python train.py --model="sound classifier" --noise_aug=0.002 --n_mels=40 --hop_length=160 --input="log_mel" --spec_augment=false --win_length=512 --num_classes=[38, 3] --arch="ecapa_tdnn" --norm="groupnorm" --hidden_act="gelu" --stem="single" --loss="cross_entropy" --l1_shrink=0.003 --weight_decay=0.0
Rows from block 4 of a small sound classifier, named by matrix and row number. Each number is 128 + 32 x the weight over its row's rms, rounded and kept within 0 to 255. All counts start at 0. After the name is the row's rms in percent of the matrix's.
After each channel's rows are labels from the 100 clips, of 14848, where the channel reaches its highest value: "responds to" is what is common among them. Only what is clearly more common there than usual is listed. The data: synthesised sound scenes: up to three everyday sounds over a background.
# c30: last pointwise conv (model.blocks.4.c3.0.weight, 320x320x1, standardized in use), inputs 0-159

c30.252 100 [126  81 155 171 124  76  76 128 129 141 119 123 117 138 121 128  62  67  84 195 145  61 101  92  78 133  80 144  87  97 204 116 106 113 133  95 115 115 105 133 144 131  60  80 123 155 125 131 124 145 132 128 126 132 132 128 137 149  63 138 108 179 129 133 133 131 169 168  96 124 145  82 130  71 126 123 172 136  90 173 160 133 122 101  93 129 130 127 121 189 128 171 134 125 134 130  78 178 143   5  92 152  99  90 132 107 105 129 128 119 140  46 127 119 126  83 120 127 165 130 108 145  90 151 140  45 156  74 133 130 133  94 130 127 128 124 110  95 120 164 136 149 132 120 150 177 161 113 133 109 103  73  26  97  88 125 132 162 125  93]
responds to: number of sounds: 1; laser zap; first sound: laser zap

c30.27 103 [141 120  95  95 133 106 141 183  62 134 168 169 121 133  92 162 127 125  90 119  59 129 140 143 136 130 131 100  97 134 166 131 160 128  90 153 173 115 134 113 136  58 102  47 136 129  91 126 158  37 149 127 143 113 127 105 130 102 139 168 135  98 128 179 162 154  82 130 118  93  68 108  90 123 152 122  51 157  31  49 124  78  90  59  83 168  90 103 101  91 171 116  96 136 163 142  87 123  96 111 117 119 173 149 121 220 113 136 106 126  77 128 141 128 124 119 156  78 120 155  84 140 129 169 190 100 164 144 152 172  87 119 161 132 203  92 122 130  93 128 131 104 144 141 158 129  80 129  82 139 117 101 143 117 124 143  99  79 168 100]
responds to: mooing; first sound: mooing; number of sounds: 1

c30.68 103 [132 130 148 119 145 132 102 143 121 140 164 169 134 129 142 173 169 196 169 134 103 160 165 113  93 161 151 116 147 209 131 149 179 122 134 172 145 127 186 155  95  97 134 138 164 117 155 127 138 105 190 116 162 138 136 136 137 137 127 125 125 108 159 138 131 133 124 122 148 162 131 112 117 184 182 153 106 164 135 134 111 191 138 121 136 126 133 169 154 135 159 190 147 127 110 133 125 112 109 113 123 103 127 124 165 180 124 114  95  97 117 137 192 137  23 139 157  94 190 215  84  92 188 115 162 122 124 175 183 139 150  83 126 142 115  23 105 192 114 110 121  28  82  85 114 130 107 158 143  98 124  71  81  43 106 103 138 106  94 125]
responds to: mooing; first sound: mooing; number of sounds: 1

c30.205 102 [ 67 121 164 176 173 115  84  52 167 153  94 116  63  94  91 123 105 116 134 146 137 119  70 172 111 106 150 116 153  78  83 115 114 133 125 129  46 177 102 164 105 184 143 126 165 147 132 132 119 155 127 137 122 109 164 105 127 130 122 147 168 198  62 114 135 144 149 169 133 125 180 172 157 106 166 115 149 162  85 180 128 124 192 132 135  75 129 180  98 147  47 225 116 247 138 180  64 197 182 179 105 142 152 113 138 135 121 167 136 122 146  98 126  98 157 212 147 172  79 142 150 186 133 131 123  96 138 123  88 144 194 141 143 169 119 165 121 162 162 129  97 134 200 133 143 182 148 137  90 137 129 133  83 122  83 109 103 193  95 112]
responds to: door slam; first sound: door slam; barking; first sound: barking

c30.120 101 [ 54 120  98 115 164 133 129 117  99 110 128  93  80  88 120 124 100 143 125 124 153 121 163 150  79 144  69 101 118  87 162 152 169 143  80 193 102 138 120 115  58 158 117  93 167 157 133 124 173 121 134 105 143  93 126  25 162 129 189 164 161 164 104 166 157 126 162 171  81 135 119 147 154 136 146 165 135 122 124 136 192 102 158 132 129 127 107 133 122 187  97 125 148 190 133 168 123 176 153 158  80  80 130  78 166 128  62 108 131 137 146  97 119 178 185 172 137 182 103 154 156 113 176 205 134 119 165 129  85 166 158 126 153 141 147 159 135 140 160 130  90  89 124 150 135 150 128  86 131 131 140 136 116 166 132 160 148 145 145  76]
responds to: door slam; number of sounds: 1; first sound: door slam

c30.276 104 [111  97 141 214 107 151 157  99 141 199 150  58 150  99  60 125 145 147  71 155 136 127  94 120 188 109 132 126  94 104  66 177  96 129 185 111 108  64 105 112 160 138 112 127 144 127 160  54 133 147 113 148 117 152  70 143 126  96 131  88  57 118 176  99 128 128 134  85 161 152  77 115  90  88  95 127 136 104 174 109 119 130  94 111  38 164 129  74 129 141 133 128 121 102 143 114 152 133  96 114 155 118 129 143 133 116 163 138 164 146 143 139  78 126 144  94 146  97 116 105 153 179 123 132 121 111  83 131  64 119 214  55 153 122 148 154 128 156 128 105 152 200 110 123 126 137 157 132 111 131 143 143 200  92 158 148 135 161 174 155]
responds to: bird chirping; first sound: bird chirping

c30.75 101 [130 123 129 121 175 122 107 142 134 103 150 125 114 159 124 146 147  72  91 115  73  85 132 130 136 107 128 136 140  94 122 138  97 103 125 180 100 122  81 173 138 101 185 116 105 108  93 131 116 124 156 128 114  40 155  72  59 106 103 140 121  71  99  87 104 106 125 153 119 131 137  98 125 110  46  59 105 118 154  77  72 142 151 117  98 107 102  96  42 115 141 129 170 191 181  65 127 142 158 173  98 101 121 107 125 137  84 139 129  62  94 164 133 168 202 128 124 127 101 123  95 119 132 183 186 125 123 226 136 132  65 112 127  66 170 153 116 170 102 141  59 138 158  83  95 130 127 165 113 142 131  67 144 129 126 132 150 107 127 127]
responds to: water drop; first sound: water drop; footsteps

c30.64 102 [145 117 174 149 122 105 118 150 166  93 110 166  98 155 167 125 148 118 133  88 115  97 142 160 143 153 184 118 211 155 161 146 117 220 136 144 128 152 158 128 164 125 130 130  75  78 135 133 125 124 152 154 122 126 166 198 123 118 131 106 172 122 128 113 129 139  29 104 144 115 127 185  90  84 127 105 144 125 135 107 126 170 126 130 139  75 107 110 187 137  90 218 165  80 105 123 153 138 121 189 138 125  96  77 125 125 127 156 124 185 169  93  94 130 138 113 180 143  96 135 190 104  37 107 128 171 128  96 145 155 116 151 117  53 164 156 158 118 139 142 153 112  35 176 100 102 167 140 147 123 139 135 113 105 118 164  68 149 125 128]
responds to: knocking; first sound: knocking

c30.132 104 [ 97 135  84 127 133 145 150 199  86 137 116 129 119  92 132 111 124 128 109 128 200 128 162 163 179 158  85 180 149 129 126 136 143 165 186 101 139 148 132 136 154 207 151 202  44 203  70 133 131 105  52 158 167 100 102 152 103  93 176 166 131 177 125  88 190 162  70 138 112  55 187 249 153 129 143 163 195 131  77 139 214 133 152 139 138 140 125 178 132 143  79 197 130 136 148 189 129 121 151 143 125 122  94 127 121 199 122 105 122 124 135 153 165  73 148 152 122 162 159 153 141 142 167 128 123 123 193 153 117  83 135 144 130 182 121 199 111 136 216 127 138  95 163 126 114 139 139 122  94 144 149 140 148 127 114 134 163 191 144 102]
responds to: door slam; first sound: door slam; number of sounds: 1

c30.108 097 [137 144 119 128 178 159 157 118 119 115 167  90 108  79 137 128 118 116 123 156 104  64 119 121 160  96 162 129 101 113 111 146 150 117 130 130 144 124 121 136 139 118 170  91 176 134  93 128 142 158 139 122  66 130 143 102  46 117 124 120  91 102  79 147  76 116 129 115  56 132 129 122 112 127  99 129 128 132  80 128 126 162 155 125 112  84 123 105  92 119 208 132 130 152 102 142 123 138  86 133 136 136 131 150 152 115 143 146 135 131 158 128 109 165 144 143 168 126 102 132 122 126 136 154  92  87  68 133 107 126 127  94 128 126 127 115  67 128 125  85 128  72 128 123 109 106 121 138 124 130 132 126 158 129 121 126 129 165 138 138]
responds to: beeping; first sound: beeping; snoring; first sound: snoring

c30.300 101 [120 135  72 103 151 135 121 187 115  36  75 124 143 129 156 137 129 128 124  71 141  99 133 127 134 119  36 118 139 119 114 140 121  97 121 138 135  77 146 113 154 115 162 159 158 127 136 160 131 127 185 138 122  69 135 179 120 133 120 144 113  71  50 135 138 107 149 117 133 137 154 149  98 123 128 104 102 124 114  88 141 132 147 131 132 128  31 133  69 152 122 127 127 114 113  87 122 139 168  81 130 175 166 205  68 131 109 167  81 118 127 132 151 122 174 192 131 105 109 123 101 149 190 167 145 153 115 158 154 163 200 171 138 178  80 139 159 195 126 116 149 110 168 166 126 178 127 128 124 124 122 148 160 128 108 143  57 104 139 116]
responds to: number of sounds: 1; glass breaking; first sound: glass breaking

c30.234 104 [123  51 104 130 109  94 132 139 161 141 149 129 137  96 113  62  79 127 133  76 169  72 116 146 171 128 157 112 116  97 130  84 193 154 132 102  99  94 176  85 166  32 124 118 106 139  80  94 128  87 142 142 144 141  77 166 154  68 135 116 162 126  68 141 106 126  73 101 142  50 109 145 138 112 155 139  98 100  71 119 109 118 178 108  98 134 163 178 142 119 116  84  93 120 120 147  88  75 110  98  77 151 120 114 120 137  90  88  94 119  68  89 164 119 130 174 120  85 130 170 127 125 141 148  94 177 132 119 207 106 151 116 105 152 128 164 150 127  98 124 120  78 116 142 135 118 125 131 114 116 125 120  64  83 116 138  79 138  98 112]
responds to: mooing; first sound: mooing; number of sounds: 1

c30.125 099 [112 137 144 135 123 122 140 146 140 199 156  76  83  89 110  72 167 116 107  93 119  97 184 217 148 132 119 145 118  95 116 211 132 135 160 152 164  96 130 135 139  62 110 134 127 129 124 125 130 191  66 125 119 195  70 146 189  72 146 106  95 125 140 127 171  81 115 105  76  71 126 154 146  97 123 187 124 110 139  93 214 141  78 131 161 128 129 133 123 114 128 106 127 130 215 128 186 154 124  80  77 128 122 144 126 146 126 129 119 151 143 127 165 149 135 131 130 151 119  60  78 110 158 127 156 124 117 122 129 128  81 110 121  82 116 164 136  61 178 192  76 138 115 130 159  41  83 162 121 130 127 133 129  85 140 110 126 147  69 124]
responds to: snoring; first sound: snoring; number of sounds: 1

c30.9 100 [ 98 174 195 163 238 153  91 130 120 128 139 130 104  96 131 130 157 128 141 193 140 137 179 180 117  98 134 123 130 119 112 125 137 151 145 145 161 122 109 103 107 105 183 150 128 115  95 117 109 134 126 103  83 157 125  69  96 100 105 119  38 130  61 164 131 121 125  58  94 125 129 152 128 147 150 124 120 162 108 173 136 133 149  57  67 178 145 103 125 129 142 149 132 211 142 110 118 100 124 157 122 148 163 128 162 131 116 128 124 116 128 132 120 147 184 163 112 103  71 112 103 118 183 167 150 138 161 147  85 108 132 117 125 134 136 180 131  89  68 136 140  93 114  58 149  82  69  91 142 138 100 138 177 146 162 112 123 143 141 112]
responds to: snoring; first sound: snoring

c30.162 096 [131 110 163 156 129 125 153 124 157 111 171 125 149 119 127 118 141 160 134  99 114 118 221 113 150 132 161  70 147 131  91 111 149 126 123 147 100 135 153 107 130 140 101 104 188 128 113 127 141 124 154 133  75 140  64 129 129 125 154 108 102  31  28 185 112 162 114 127  12 128  97 143  90 146 159 161 112 185  77  65 167 148 164  94 184 105 152 158 159 121 180  91  91 103  61 152 128 138 135  61 147 160 117 126 144 127 116 206  96  93 138 136 171 102  68 125 134 130 164 184 129 111 122  90 117 132 128  77 214 148 183 101 140 128  77 138  61 108 135  99 135 113 132 137 163 120 136 110 170 145 124 117 127  92 120 100  91 139 111  58]
responds to: mooing; first sound: mooing

c30.248 099 [121 136 126 134 133 121 140 138  76 192 136 138 101 105 117  85  85  90  74 151 151 107 145 192 163 119 137  65 157 133 114 123 127 135  98  70 235  90 114 132 137 119  75 120 102 129 119 143  67 136 140  89 138 133 123 118  99  79  95 157  74 138  93 142 184 126  75  66  99  89 137 153  56 154 161  82 103 143 119  90 198 135 100  91 175 159  98 153 179  92 189 132 135  64 153 124 156 111  97 105 127 124 159 138 135 144 184 174 115 124 146  90 158 104 131  75 125  63 143 115 125 121  39 132 130 144 124 121 153 121 103 140 143 153 141 173 163  75 114 120 151  99 172 128 143  97 136 104 175 134 117 203 159  98 132 122 113 139 100  59]
responds to: snoring; first sound: snoring; number of sounds: 1

c30.154 103 [148 122  67 112 152 134 128 118  36 116 216  77 116  77  61 127 125 141 106 123 179  48 153 159 151 129 129 147  86  79 103 121 155 103 129 145 128 117 134 121 124 136 161 157 124 194 108  94 135  89 101 114 159 113  75 108 140 128 138 163 101 166  88 137 174 129 147 179 129 116 129 180 131 127 122 119 156 146 128 176 202  87 194 132  65 129 114 108 139 131 111 120  86 183 131 185  96 137 164 129 130 165 119  87 118 137 116 146 129 129 115 118 149 103 160 123  88  99 115 128 163  64 189 125 151  90 140  71 118 122 103 138 152 150 132 175 145 114  82 127 103  84 136 132 129 116 132 129 116 115 125 123 169 111 122 115 145 122 114 148]
responds to: frog croaking; first sound: frog croaking

c30.268 095 [112 116 123 141 163 110 154 142 147 165  94 111  79 123 131 154 124 142 129 146 192 134 128 127 133  99 129 128 156  86 107 153 109 197 198 113 112 187 125 130 121 235 118 190 128 164  87 126 128  97 148 140 157  89 118 152 131 140 196 146 122 180 120 149 144 147 170 142 122 102 146 202 167 130 147 134 208 141  68 182 180 141 116 131 118 114 165 122 160 158 112 175 106 126 144 203 117 154  78 140 111  59  95  81 112 133 120  65 109 127 159 167 140 129 125 164 189 126 128 113 176 179 119  70 139  85 148 134  69 118 183 123 137 123 161 211 106 113 180 120 140 153 130 117  78 135 162  79 124 126 220 163 177 133  99 130  80 188 164 103]
responds to: door slam; first sound: door slam; number of sounds: 1

c30.177 101 [132 156 117 143 163 173 132 131 116 153 167  58 130  80 114 136 146 124 116 130 163 104 175 181 158 147 102 151  91 149  61 115 127  94 144 106 134  89  93  97  13 123 150 138 155 129 180 116 133 206 114  89  98 145  97  91 148  82 124 144  77 147 161 114 138 127 135 127 119 134 164 161  74 116 136 149 116 116 151 122 148 104 138  90 146 128 111 122  97 100 129  55 108 117 115  94 156 129  98  65 115 170 112  87  67  96  82 146 106  39 133 132 117 131 130 120 104 122 131  77 121  90 132 109  97 135 116 132 173 125 111 145 135 161 125 142 128  74 128 105 123 130 107 113 108 101 123 107 127 124  92 127 179  87 111 132 168 137 114  94]
responds to: snoring; first sound: snoring; number of sounds: 1

c30.138 099 [197 138 112  79 171  98 181 128 129 152 149 109 155 114 117 132 114  73 141 101  54 138 130 135 121 125 134  41 111  93 110 129 123 129 120 158 115 131 121 118  60  95 134 103 115  94 121 128 121 145 144  47 127 169 132  79 190 110 121 140 102 106 115 123 142 149 105 112 155 126  82  99 128 115 134 181  83 162 213  36 136 117  78  96 126 160  97 118 128  63 171 122 172 122 197 119 246  85 133 125 160 141 137 133 115 107  93 119 140 146 135 128 143 134 128  96 141 124 102 132 130 108  96 138 142 134 191 166 126 135  36  87  98  91 128 155 110  91 131  90 164 149 117  98  76 138  93  47 118  90  61 121 137 113 123 142 149  89 130  66]
responds to: knocking; first sound: knocking

c30.209 099 [107 102 151 167 138 123 146 128 119 104  87 128 116 100 118 178 151 153  93 169 127 110 153  57 159 170  92 130 148 107 129  41 162 151 140  81 137 133 127 145 106 195 140 151 176 164 126 120 129 128 118 123 126 150 133 127 100 165 161 118  92  85 126 163 110 133 128 129  83  95 133 136  96 113 107 153 172 119 136 114 112  78 142 160 112  94 191 128 172 193 127  76 178 124 119 166 126 129 144  95 114  80 139 182 129 121  60 105 100 119 141 121 190 122 107 141 164 174 137 124 143 127 135 143  87 126  45 100 115 175 165 127  93 105 114 156 125 154 128  93 101 113 136 126 140 169 120 114 122 125 106 134 142 131 135 125 157 101 124 170]
responds to: number of sounds: 1; car passing; first sound: car passing

c30.260 102 [157 157  66  90 209 150 136 137 111 129 115 122 145 119 103 134 128 117 113 125 135 125 108  98 147 115 144 167  94  98 155 130  88 128 120 125 136 124 105 177 138 194 175 174 105 158 128 127 139 128 183 138 110  96 166 105 147  94  97 172 130 116 125 114 178 149 155 153 147 125 149 164 144 139  63 124 119 174 149  56 174 159 151 133 103 117 151 123 112 113 113 182 142 179 170 162 142 147 138 100 154 117 128  34  48 123 115  98 139 101 198 168 136 115 151 101 166  72 133 137 150 166 129 130 168 148 117 150  55 103 112 123 129 110 176 139 124 107  94  93 136 167 125  92  88 135 151 127 122 117 164 132 187 118 111 149 186  78 197 165]
responds to: water drop; first sound: water drop

c30.16 095 [116 131 102 150 128 133 112 119 137  71 132 118 131  92 120  90  76 113  78  96  86 111 144  85  93 128 127 121 108 166  78 143 144 144 132 111 101 138 108 131 142 132 130  78 108 123 164 161 118 114 150 131 134 137 155 162 147 123 123  84 121  83 121 179 141 130  84 124 134 122 103 108 106 139 138 161 126 134 146 130 134 177 148 122  96 107 126 141 166 178 143 201 176 255 171 115 147 128 181 119 148 169 131 115 169 151 165 143 117 131 190 144 136 144 139 115  99 150 116 172 111 190 233 131 170 131 131 117 125 125 149 204 144 151 112  79 130  80 113 155 150 174 197 102 111 190 133 107 135 121 114 124 124 144 120 131 149 114 172 138]
responds to: glass breaking; first sound: glass breaking; number of sounds: 1

c30.258 099 [ 75 121 184 118 142 108  88 108 152  41 141 116 136 131 158  98 145 142 114  53 127 163 140 151 114 114  33 129  78 160 131 126 154  59 162 161  82 138 137 145 107 140 141 128 180 137 170 127 107 138 188  29 134 139 165 111 173 119 155  93  41 144 121 173 170 140 172 110  88 134 139 127  95 107 135 161 136 155 137 123 119 194 146 112 101 148  99 175 163 127 147 167 101 140 137  92 116  85 133 130 131 136 125 138 152 163 110 136 112 140 125 130 126 154 125 152 132  97 180 137 125 128 246 127 104 128  94 155 127 135 152 133 160 130 164 106 125 195 132 152 105  71 127 121 153 116 113 140 125 163 119 115 117 124 118 134 115 136 139 103]
responds to: glass breaking; first sound: glass breaking; bird chirping

c30.204 100 [120 175 144 127 144 131 121 141 152 107 134 128 148 114 110 102 151 124 149  71 130 145 135  86 137 138 124  78 129 137 111 169 113 131 162 135 112 126 140 138 157 122  93 142 125 130 133 140  94 121  76 142 113 116 121 112 106 152 116 135 154 130 120  69  93 120 124 129 128  99 141  95 128 140  52 126 106 126 147 118 165 198 137 128 148 124 106  75 132 114 122 247 184 127 214 105 127 172 104 142 156 116 148 150 148 102 170 172 148 141 181 104  74 136  98 106 137 128  62 110 147 255  36  46 135  48 137 110  85 130 112 112  81 128 171 180 131 127 158 187 161 160 144 135 102 123 161 134 138  80 196 188 151  92  61 173 101 163 139  96]
responds to: bird chirping; first sound: bird chirping

c30.170 100 [112 144 139 132 139 125 123 155 137 138 149 137 121 131 161 136 109 120 146 144 135 102 146 204 150 122 131 131 110 119 134 128 161 138 182  82 170 100 146 135 136 144  49 101 136 171 114 125 146 130 118 125 130 151 124 134 106  86 113 128  74 153  81 111 185 123  88 168  34  90 127 151  82 129 134 150 155 112  86 137 151 118 170 129 135  41 162 141  75 139 112 133 150 153 127 160 154 151 179 127 152 124  91 106 106  75 113  60 108 177 138 157 136 129 137 150 149 132  93 124 157 101 171 115 102 100 155 121 100 150 129  83 142 146  96 148 138  91 148  45 144  65 106 131 114  52  90  87 108 133 168 180 173 123 104 130  80 161 134  96]
responds to: knocking; first sound: knocking

c30.134 104 [ 90 151 140 125 108 102 158  90  42 131  62 131 134 135 125 123 138 170 130 203 125 172  74 131 126 117 102 168 131 195 147 116 142 113 174 104  85 137 117 170 128 140  75 103 107 152 136 127 161 161 136 107 138 141 149 103  71 197 138 129 126 174 185 118 135 110 156 141 110 131 101  78  78 127 110 136 148 132 114 172 127 176  66  92 111 180 112  32 127 144 135 151 129 160 143 129 148 138 114 132 131 129 117 133 107 122 161 202 133 131 180  78  83 125  92  39 100  52 136 148 132 213 139 125  25  95 136 126 127 134 105 129 141 138 210 133  66 185 124 171 133 156 192 107 115 163  93 172 140  78 133 166 147 125  84 157 182 157 186 130]
responds to: bird chirping; first sound: bird chirping

c30.189 099 [144 114 155 137 128 131  96 141 170 134 122 136 149 123 163 134 115 127 163  99  66 123 139 180 131 125 119 143 139 118 101 117 112 148 134 128 145 167 140 133 126 140 188 135 140  95 133 157  82 132 159 134 137  81 159 165 131  87 131 129 119 107 122 116 116 128 118 122 113 104 144 142 128 135 133 119 128 150 130  62  92 211 116 131 130  94 125 165 156 142 129 209 150 159 138 126 126 128 181 137 153 158  80 138 128 135 138 221 128 143 181  55 141 185 145 129 118 167  86 119 132 200 141  81 127 157 121 137 148 133 125 149 122 172 130 127 133 184 201 184 118  93 148 137 117 133 152 173 115 144 167 146 118 152  96 198 166 232 110 143]
responds to: bird chirping; first sound: bird chirping

c30.83 102 [126 134 126 148 129 111 128 149 116 137 135 127  40 135 149 110 118 132  26 208  80  67 147  81  91 115 152 134 123 113 122 144 136 127 133 104 175  54  96 125 139  93  99  62 101  77 163 158 137 122 139 125  78 195 106  99 128  44 120 119  76  36 114 137 144 124 103  84  51  81 129  78  76 157 163 145  57 184 135 128 184 160  62 109 148 178  99 132 133 136 216 141 166 129 145  76 172 112 133 126 141 144 155 126 160  98 161 197 146 130 127 144 156 154  71 119 144 108 130 163 124 111 119  93 132 145 133 140 152 128 159 141 181 143 146 187  79 122 111 138 154 128 138 127 104 127 119  81 129 108 130 133 142 130  85 150 114 135 133  77]
responds to: snoring; first sound: snoring; water drop; first sound: water drop

c30.92 100 [108 114  68 116 124  83  52 178 130  93 110 130 103 147 122  85  96 116 134 117 132  90  95 106  75 125  83 127  93 160 127  93 127  89 126 142  88 108 128 149 120  72  82 118 128 142 128 113 131 133 181 153 128 134 104 185  87  91 122 126 112 152 116  82 169 120 145 121 110  73 145 127  96 102 105 130 134 119  76 124 201 131 147 127 124 160  68  93 135 191 128  83 114 125 114 123 127 128 123  63 142 144 149 137 157 171 176 117 140 129 165 110 140 125 160 152 110  90 165 141 112  80  76 122 122 121 150  96 121 159 130  57 113 109 117 183  99 137 101  97 143 129 152 158 118 175 142 145 106  78 105  77 104 116 105 153 128 118 141 149]
responds to: number of sounds: 1; coughing; first sound: coughing

c30.51 104 [ 79  53 128 164 126 120  90 179 194 144 134 135  86 119 110  69 111 102 126 135  85  46 107 103 161 124 194 126 133  70  86  90 158 114 146  80 117 126 142 137 160 163  67 115  81  63  92 129  97 144  77 201 142 113 147 159 136 122  90 102 124  74  84 136 114 135 124 102  71  56 133 175 129 111  53 120 148 121 118   8 158 116 181  97 170 125 116 136 141 114 135 110 137 147 128  94 113 136 124 122  93 141  75 106 133  83 130 159 125  20 127 108 114 171 126 131 116 167 140  78 129 107 105 124 131 116  55  98 164 128  55 118 100  84 144 180 128 126 154 164  68 128 101 128 101  68 140 222 117 130 118 127 175 100 123 176 130 133  97 137]
responds to: snoring; first sound: snoring; bird chirping

c30.24 107 [112 115  97 133 122 137 117 172 101 157 135  85 122  74 134  90 137 134 131  90 164 123 156 153 134 106 101 139 131 103  72 121 113 123 150  98 130  66 129  51 109  99 175 157 117 118  80 101 109 113  59 114 111 124 108 135 135 132 154 110  78 145  88 121 104 124 118 101  49 121 202 179  90 145 119  93 148 136  77 122 107 120 132 135 126 142 148 204 128  90 142 163 105  74  79 101  31  83 111 148 182 111 126  56 132 155 128 121 175 136  83 101 133 145 125 131 100 143 117  89 152 129 123 103 135 110 150 135 101 101 183 147 141 156 172 125 145 117 168 105 154 118 124 175 137 101 105 119 118 169 122 120 104 117 142 128  81 153 131 100]
responds to: number of sounds: 1; whistle; first sound: whistle

c30.236 103 [110  84 149 196 129  99 102 145 176 176 105 172  63 150  84 144 133 143 188 144 128 121 121 127 102 102 125 151 118  93 142 111 120 134 157 126 127 134 175 111 180 160 128  86 117 108  77  98  67 112  35 160 153 103 108 129 133 107  98  99 126 146 135 147  79  87  76 136 105  68 129 133 154 121 136 127 122 127  60 123  90  84 159 142  93  83 121 119 130 124  87 131 129 213 121  99 132 147 193 154 103 139  58 135 154 147 137 108 127 114 173 152 117 121 118 120 148 170 135 138 147 145 188 119 147  87 163 111 102 102 156 129 127 184  79 115 182 124 188 126 115 125 123 108 124 162 131 107  93 163 153 188 129 144 121 121  96 155 144 112]
responds to: water drop; first sound: water drop

c30.72 098 [ 55 128 125 121 131  37 100 103 125 159 133 117 107 118 128 144 111 161 170 109  87 176 146 163 124 122 140 105 138  94 129  99 126 106 105 130  91 119 154 109 122 107 113  80 130 173 114 127 134 167  68 102 133 128  75 121 189 170 123 136 128 170 174 184 179 113 120 160 114 138 118 125 133 153 122 181 134 122 126 115 102 125 182 146  82  98 129 167 144 125 129 214 148 233 134  93 127 114 168 130 126 184  36 121 150  89  98 121 127 130 128 147  84 116 102  92 145 152  86  99 144 135 226 130  80 128 114 121  99 132 136 169 156 190 115 128 226 143 136  75 118 117 112 111 135 118 118  88 113 127 128 147 132 122 142 122  92 114 146 105]
responds to: frog croaking; first sound: frog croaking

c30.246 101 [150 124  81 123 142 113 181 138 122 133 114 113 130 104  93 107 120 112 102 129 150 108  95 134 171  94 126 158 118 126  77 109 134 128 127 157 121  83 119 108 146 148 132 123  90 135 146 128 115 138 169 129 161 101  86 108 130  84 121 133  87 125 114 132 156 165 131 134 129 122 156 132 124  87  59 107 130 198 153 128 219 111  71 116 111 130 132 121 160 131 138 122  79 113 146 191 144 134  94 118 166 125 131  96 100 117 114 136 116 151 200 127 133 114 177 102 135  31 131 157 150 150 105 121 149 127 159 130  93  96 132 129 125 100 152 148  62   0 104 166 189 130 168 146  67 163 162  80 151 111 170 145 201  90 101 158 165 157 130 108]
responds to: number of sounds: 1; snoring; first sound: snoring

c30.30 108 [152 126 109  79  64  52 159 128 154 133 157 126  96 149  70 128 131 133 157  99  36 134 142 120 145  89 135 111 115 123 128 167 124 144 162 126  92 130 123 128 129 124 115 112  89  85 141 137 121  97 135 125 113 172 107 119 129 145 129  58  86  98 128  84 160 118 101 113 123 104 111 119 126 105 115 162 120 109 113 118 197  86  82 140 122 134 107 111 155 122 127  90 128   0 173 110 133 193  76  88 135 110 142 123 139  77 113  65 123 124 107 108  54 147  86 100 129 138  58 122 144 100  55 112 142 133 126 129 129 138 130 129 122   8 108 162 148 115 128 130 126 157  83 172 136  94 123 133 133 133 145 152 149 141 127 146 168  91 113 150]
responds to: number of sounds: 1; knocking; laughter; first sound: knocking

c30.267 101 [119 111 119 119 140 163  88 183  93 126 103 153 156 142 142  25 109 112  95 114 173 109 137 188  90 131 135  48 157 119 173  89 172  96  70 126 214 127 137 108 161  95 134 121 120 129  91  69 128 136 146 130  95 128 175 157 121  88 133 109 145 149 145 136 167  70 150  67  97 104 124 128 155 105 104 118  90  67 123 174 193 192  86  90 135 139  86 158 126 128 121 172 152 110 126  78 156 143  91 120  99  84 225 181 112 184 136  47 118 124 101  43 128 161 161 111  99 116 109 123  74 117 173 148 118 143 121 149 129 130  93 136  87  84 117 123 184 160 183 143 136  97 112 103 151 132 130 159 100 159 100 115 130  82 175  92 122 139 135 169]
responds to: beeping; first sound: beeping

c30.94 099 [158  95 126 128 129  84 153 115 118  33 110 142 170 148 125 105 118 120 150 119 122 153 126 104  58  93 102 152 103 109 133  96 117  75 169  94 118  78 126 105 101 111 118 102 140  69 108 129 108 139 115  70 113  86 121 128 108 138  83  71 101  95  43  59 127 143 113 126 151 116 127  85  61  96 118 121  93 146 194 125 167 180 155 122 135 134  75 118 133 123 128 144 133 144 182 121 176 159 132 121 188 161 121 150 105 146 127 176 135 139 197 118 116 119 147  85 160 123  83 128 194 166  80 113  92 125 166 148 124 131  98 133 116 130 113 184 112 129 164 151 150 134 154 147 105 152 125 106 116  87 197 160 169 109 136 143 130 132 145  56]
responds to: knocking; first sound: knocking; bird chirping

c30.196 099 [116 109 133 145 176 143 102 129 160 126 183 118 128 129 144  98 154 129 140 133  68 130 187  92 139 102 147 123 135 102 133 141  93 133 155 116 150 149 144 126 127  78 130 102 128  69 103 135 121 132 130  89  65 133 168 161  88 115 126 100  88  76  17 119 132 102  92  77  32 112  99 111  83 130 117 121 111 124 122  83 159 131 126  94 116  97 128  56  91  98 145 122 138 124 137  68 165 134 129 140 159 139 129 141 136 131 134 174 133 168 159 138  99 155 137 108 161 140  83 128 146 139 124 125 122 121 170 150 139 134 125 117 134 113 134 186 123  88 119  72 145 101 102 141 123  95 107  54 131 138  91 126 168 105  88 121  90 100 117  58]
responds to: knocking; first sound: knocking